python train.py --model="contrastive image-text model" --dataset="drawn small creatures on textured ground" --train_examples=50862 --image_size=64 --crop_scale_min=1 --horizontal_flip=true --cutout=0.4 --tokenizer="word" --vocab_size=35 --loss="sigmoid" --embed_dim=128 --encoder_arch="vit" --encoder_norm="layernorm" --encoder_norm_position="res_post" --encoder_activation="swiglu" --encoder_head_dim=48 --encoder_fused_qkv=true --encoder_bias="all" --encoder_qk_norm=true --encoder_parallel_block=false --encoder_moe="top_k" --encoder_num_experts=8 --encoder_moe_every=1 --encoder_expert_mlp_ratio=0.25 --encoder_experts_per_token=2 --encoder_shared_expert=false --encoder_patch_size=[8, 8] --encoder_conv_stem=false --encoder_layers=8 --encoder_width=256 --encoder_positions="rope" --encoder_pooling="attention" --text_encoder_causal=false --text_encoder_width=128 --text_encoder_layers=6 --text_encoder_norm="layernorm" --text_encoder_norm_position="sandwich" --text_encoder_activation="silu" --text_encoder_mlp_ratio=4 --text_encoder_head_dim=48 --text_encoder_fused_qkv=false --text_encoder_bias="qkv" --text_encoder_qk_norm=false --text_encoder_parallel_block=false --text_encoder_inner_norm=false --text_encoder_moe="soft" --text_encoder_num_experts=16 --text_encoder_moe_every=2 --text_encoder_expert_mlp_ratio=2 --text_encoder_slots_per_expert=2 --text_encoder_shared_expert=false --text_encoder_positions="learned" --optimizer="muon" --muon_scale="match_rms_adamw" --learning_rate=0.0024 --momentum=0.95 --nesterov=true --orthogonalizer="newton_schulz_5" --adamw_lr_other_params=0.0028 --cautious_weight_decay=true --max_steps=8700 --batch_size=512 --epochs=87.6 --lr_schedule="wsd" --decay_fraction=0.2 --final_lr_fraction=0.1 --warmup_steps=170 --weight_decay=0.1 --adamw_weight_decay_other_params=0.05
Rows from block 4 of the image encoder of a small contrastive image-text model, named by matrix and row number. Rows with one number within an expert belong to one neuron, the router's apart. Each number is 50 + 12 x the weight over its row's rms, rounded and kept within 0 to 99. All counts start at 0.
Before each expert's rows are labels from the 100 images, of 14848, where the router gives the expert most weight on average: "responds to" is what is common among them; "colour at peak" is the nearest of a few named colours to the mean colour under the peak. Only what is clearly more common there than usual is listed. The data: drawn small creatures on textured ground. In brackets: how many of the 100.
# router: router (encoder.blocks.4.mlp.router.weight, 8x256, trained with AdamW), inputs 192-255
# gate: expert gate (encoder.blocks.4.mlp.gate, 8x64x256), inputs 192-255
# up: expert up (encoder.blocks.4.mlp.up, 8x64x256), inputs 192-255
# down: expert down (encoder.blocks.4.mlp.down, 8x256x64, transposed), outputs 192-255

# expert 6
responds to: snail (34); purple (33); fish (27)
colour at peak: white (37)
router.6:43 57 51 59 49 48 35 50 51 52 44 53 36 57 50 46 46 58 67 67 48 62 54 40 64 53 29 80 35 32 29 54 76 61 52 36 82 45 74 45 47 67 51 32 64 56 56 38 31 45 55 61 51 37 62 43 57 42 56 65 36 41 51 43
gate.0:35 34 50 63 60 44 50 42 59 44 61 40 51 65 63 56 48 84 45 47 73 57 65 39 51 63 39 58 41 45 50 64 36 47 54 56 59 59 51 41 52 60 45 36 38 41 69 80 55 39 35 40 48 31 52 61 62 36 55 47 39 48 54 52
up.0:71 43 52 44 35 46 52 62 47 59 42 51 46 46 47 49 56 31 49 40 63 34 30 65 54 42 70 30 58 48 55 43 53 47 49 50 50 48 60 55 55 36 62 73 54 57 43 29 33 38 52 62 61 67 41 39 41 62 45 50 55 56 41 44
down.0:46 42 66 41 46 45 52 60 55 56 48 58 33 36 40 33 53 59 45 54 37 42 47 54 64 48 48 36 43 49 65 39 88 72 41 87 48 54 52 46 71 28 40 66 57 40 50 35 59 36 48 48 67 41 31 59 39 79 49 55 54 51 58 69
gate.1:55 58 44 77 72 57 41 53 48 50 37 55 66 57 68 29 80 49 59 58 59 36 60 43 53 43 49 49 34 47 43 51 65 44 52 51 13 47 54 70 38 61 50 35 46 39 35 35 54 77 57 32 45 52 61 42 53 84 60 82 60 59 51 74
up.1:42 56 51 55 37 37 65 43 57 43 80 41 51 63 49 48 67 52 50 48 66 44 26 49 46 65 58 36 61 50 51 70 55 39 28 62 60 59 52 49 46 55 45 54 42 49 59 54 55 31 43 57 41 71 19 66 63 47 47 26 63 46 42 43
down.1:59 24 43 52 53 37 71 46 62 47 55 34 61 52 50 41 41 26 48 38 57 34 50 54 42 65 51 44 30 49 46 58 52 63 69 32 34 46 40 51 26 60 74 58 49 59 39 59 66 57 86 42 46 32 60 57 72 68 70 46 49 57 63 63
gate.2:54 45 47 62 27 49 52 61 52 53 59 58 52 48 59 36 54 57 74 64 53 63 42 29 45 71 34 60 39 36 44 47 35 61 48 64 44 40 49 56 42 38 49 30 68 72 53 48 45 45 40 44 51 45 51 48 33 28 62 59 50 44 55 47
up.2:48 53 44 36 57 25 52 48 34 67 44 55 45 44 42 67 54 55 38 41 29 48 57 59 69 40 66 53 53 51 54 23 52 47 60 27 34 51 47 42 58 76 50 61 16 51 49 50 52 40 53 42 49 61 59 39 57 53 58 56 29 56 37 49
down.2:31 56 47 53 50 51 52 66 52 51 43 36 57 59 41 72 61 35 38 49 34 54 46 42 51 54 43 38 43 44 65 37 71 59 59 66 52 45 50 56 49 57 70 44 50 57 31 47 47 61 46 49 50 41 42 51 51 40 57 51 46 56 47 47

# expert 5
responds to: orange (71); turtle (39); butterfly (34)
colour at peak: black (43)
router.5:52 46 59 42 49 80 53 50 57 68 54 54 40 61 73 69 43 55 58 64 42 38 34 45 60 39 42 45 60 34 56 25 55 49 75 35 53 62 34 35 54 75 64 35 49 74 70 65 57 65 42 69 55 39 58 67 51 51 63 41 46 32 42 70
gate.0:38 70 46 33 37 56 42 47 61 48 61 40 60 55 44 69 38 52 68 52 32 50 61 36 53 31 26 65 66 61 66 67 43 57 54 36 33 40 33 52 55 46 49 31 49 68 72 63 45 83 55 45 43 51 47 40 50 47 30 56 45 34 53 43
up.0:39 44 68 64 65 23 44 70 59 49 51 45 30 54 50 49 48 43 46 49 61 35 38 54 51 66 58 36 66 52 49 53 60 57 33 56 71 38 69 41 53 58 44 49 46 40 38 64 46 15 58 57 61 69 35 36 59 38 48 39 45 67 32 25
down.0:58 38 45 64 39 59 63 42 76 54 46 70 50 58 45 46 24 73 60 58 44 56 44 35 48 50 55 56 33 53 43 57 52 29 47 48 60 28 30 44 55 53 79 55 52 42 42 37 29 62 46 36 39 61 54 45 40 52 77 54 57 40 48 33
gate.1:48 37 64 54 58 64 39 48 31 49 35 56 54 53 46 38 45 49 54 57 54 28 48 64 36 55 46 70 48 33 39 56 49 57 79 66 53 54 66 34 67 47 44 53 53 59 39 55 50 29 38 44 53 51 28 44 48 65 32 40 63 49 75 31
up.1:49 72 38 29 53 25 81 43 59 38 54 50 65 58 65 41 57 64 42 58 38 57 61 47 59 54 36 38 48 48 51 25 89 60 57 43 70 45 48 45 42 49 41 35 52 55 74 50 53 54 53 57 55 52 48 75 56 60 62 63 50 43 75 39
down.1:59 33 56 62 28 49 58 30 36 68 71 69 58 49 45 63 50 33 56 53 64 61 40 64 45 66 34 58 60 63 45 42 61 62 48 29 53 70 67 54 37 35 53 70 56 50 37 78 53 54 25 38 34 49 59 71 46 44 60 34 47 69 52 52
gate.2:57 45 45 48 50 40 72 61 46 49 48 71 74 66 51 65 54 45 64 63 28 74 58 40 47 56 55 59 73 69 53 60 42 46 76 50 74 49 33 39 47 55 44 30 48 65 44 49 39 46 38 35 56 55 60 53 50 50 58 30 59 35 72 65
up.2:58 57 65 52 52 33 55 41 36 40 47 43 52 50 50 35 62 67 42 67 64 32 42 62 69 36 59 34 53 27 44 50 58 54 46 32 22 40 48 62 63 54 64 57 41 51 62 60 47 37 65 56 47 48 36 29 62 43 32 51 58 39 51 31
down.2:39 63 76 56 52 59 45 46 49 59 58 82 59 49 66 53 57 49 49 47 43 31 51 62 63 67 65 37 15 69 35 40 34 67 53 69 44 42 59 79 53 50 46 35 60 44 50 75 51 79 38 51 53 68 41 55 45 61 72 52 48 59 42 47

# expert 4
responds to: small (86); snake (67); coat: plain (39); brown (31)
colour at peak: pink (40); white (37)
router.4:53 48 33 58 55 45 64 43 59 41 47 32 50 34 56 38 73 45 76 50 53 67 49 37 48 30 69 62 45 55 52 51 40 59 25 25 49 47 61 71 33 46 46 36 45 46 55 69 67 41 27 85 36 49 51 67 62 49 47 52 50 41 53 44
gate.0:54 47 41 54 57 43 49 67 28 45 43 63 40 30 59 66 44 50 49 57 40 53 78 59 59 38 60 60 46 62 47 46 39 52 60 59 35 45 55 53 57 60 50 45 42 52 66 43 49 67 63 57 55 49 48 34 45 40 47 43 40 46 31 42
up.0:43 47 28 42 48 40 30 55 48 83 56 48 36 27 60 63 33 52 53 37 35 54 39 58 61 49 48 48 51 49 53 62 76 44 50 42 71 63 52 44 43 49 62 50 36 37 44 54 45 47 59 61 67 55 52 53 63 39 47 42 23 41 53 40
down.0:33 43 41 45 21 44 70 55 47 47 41 53 62 54 32 67 26 48 52 62 47 40 41 80 39 32 50 52 65 52 74 59 34 50 57 54 45 33 30 57 46 55 71 69 60 60 41 50 55 68 63 62 44 51 56 17 47 54 69 54 35 54 46 42
gate.1:48 49 61 45 40 42 59 48 43 61 57 80 41 54 37 56 29 28 45 55 34 31 51 51 30 38 59 51 66 39 32 38 18 49 31 53 64 60 70 45 65 45 36 57 58 58 51 76 53 44 39 45 50 52 55 52 48 26 46 67 41 55 54 37
up.1:33 44 72 47 60 50 66 52 47 52 44 55 47 45 46 46 47 39 62 46 45 34 58 34 49 37 54 48 43 52 21 36 22 47 58 42 41 55 80 45 55 64 50 57 41 60 57 72 45 50 44 55 48 47 64 27 45 53 56 71 57 66 54 37
down.1:26 56 54 54 38 78 64 55 38 60 48 77 37 59 49 43 60 23 56 47 60 71 46 63 61 42 50 71 49 45 49 55 55 53 56 43 55 41 64 42 67 71 47 40 48 55 46 36 48 58 47 65 40 59 55 72 59 50 38 65 26 39 46 42
gate.2:57 49 38 59 63 48 23 43 66 72 30 73 66 41 59 53 38 42 57 66 45 38 65 33 47 45 56 58 35 69 37 59 56 55 59 54 58 65 74 44 55 45 35 35 45 31 52 43 22 58 50 29 36 50 55 42 48 50 35 64 40 43 55 47
up.2:52 52 30 57 54 46 25 52 53 65 35 75 63 39 68 53 30 49 64 70 40 40 73 36 53 41 63 55 32 60 45 56 74 53 59 46 58 55 68 52 53 40 28 18 46 39 51 40 17 55 47 22 41 38 58 32 49 59 39 56 21 41 51 43
down.2:63 64 55 49 38 62 54 44 47 50 18 56 41 63 65 55 18 24 65 42 44 55 49 53 34 33 27 63 47 80 55 63 56 54 34 47 48 46 64 65 72 34 69 54 56 49 53 33 56 55 70 64 48 57 75 37 25 60 34 48 46 39 59 41

# expert 1
responds to: small (71); green (42); black (34); creature: snake (31)
colour at peak: black (39)
router.1:73 57 45 44 31 41 39 42 39 67 53 42 44 58 43 53 38 23 43 20 64 54 54 45 47 59 70 47 66 74 48 64 42 54 55 48 40 58 51 46 49 48 54 82 62 39 31 51 39 65 59 34 36 63 63 75 42 55 41 44 44 35 60 50
gate.0:57 43 39 49 47 70 36 55 58 50 53 47 59 36 44 79 34 62 68 44 45 26 34 59 52 23 57 46 68 45 52 33 43 66 55 46 52 54 41 44 52 68 52 61 32 45 58 65 46 43 32 54 34 49 43 61 64 57 48 49 39 58 49 51
up.0:52 52 59 38 51 41 36 60 51 59 34 45 52 34 45 26 50 62 48 65 58 59 53 28 44 59 67 50 48 60 48 47 45 51 46 53 55 35 61 57 63 22 47 46 76 49 55 47 31 60 27 31 47 63 60 48 56 31 43 52 40 46 68 30
down.0:55 41 52 37 61 61 50 54 51 53 46 45 54 50 64 57 55 41 56 52 80 47 62 49 32 31 47 39 51 46 43 56 70 25 53 33 41 40 57 68 64 50 60 38 45 45 47 17 52 33 59 43 57 58 54 50 60 69 47 34 23 53 44 34
gate.1:35 53 43 35 63 60 32 33 34 57 51 50 40 58 59 43 65 69 32 59 43 60 37 67 70 62 61 52 52 43 39 39 58 54 18 55 44 34 50 59 52 58 35 18 47 36 63 49 42 40 48 49 55 47 45 44 52 38 58 50 45 65 50 63
up.1:55 48 63 62 38 42 64 63 63 43 50 49 61 48 42 46 20 21 58 38 62 42 65 33 30 41 47 52 54 66 56 55 49 52 76 48 60 64 49 37 45 54 57 73 50 52 36 45 47 63 54 49 45 63 45 61 23 53 54 49 61 24 60 47
down.1:55 47 67 47 29 62 60 34 56 71 68 66 45 50 57 68 49 57 51 63 43 45 42 40 61 38 53 59 45 73 23 81 42 40 48 57 44 57 55 56 40 44 46 73 57 68 59 63 72 64 50 70 44 48 32 60 37 37 64 41 70 29 68 42
gate.2:70 23 59 57 66 48 56 52 47 56 58 57 41 35 53 54 55 49 56 55 43 44 60 55 35 48 49 56 49 62 55 49 49 60 59 49 68 52 57 52 46 66 36 44 54 31 55 48 54 25 53 43 47 54 54 62 62 52 68 37 51 43 44 55
up.2:57 35 47 47 50 60 54 51 70 64 71 46 68 49 34 64 48 45 46 70 43 61 43 53 36 64 43 35 49 43 47 46 31 51 59 40 59 41 34 56 47 49 71 40 28 48 48 49 62 33 55 57 59 49 30 63 45 64 49 35 57 45 40 28
down.2:48 51 40 50 63 58 59 64 42 60 42 67 54 52 44 50 51 55 61 79 43 55 56 52 51 43 47 52 54 27 55 59 40 60 45 45 43 46 49 59 24 65 48 32 30 47 55 49 63 65 48 61 33 48 54 60 52 55 74 50 43 66 61 69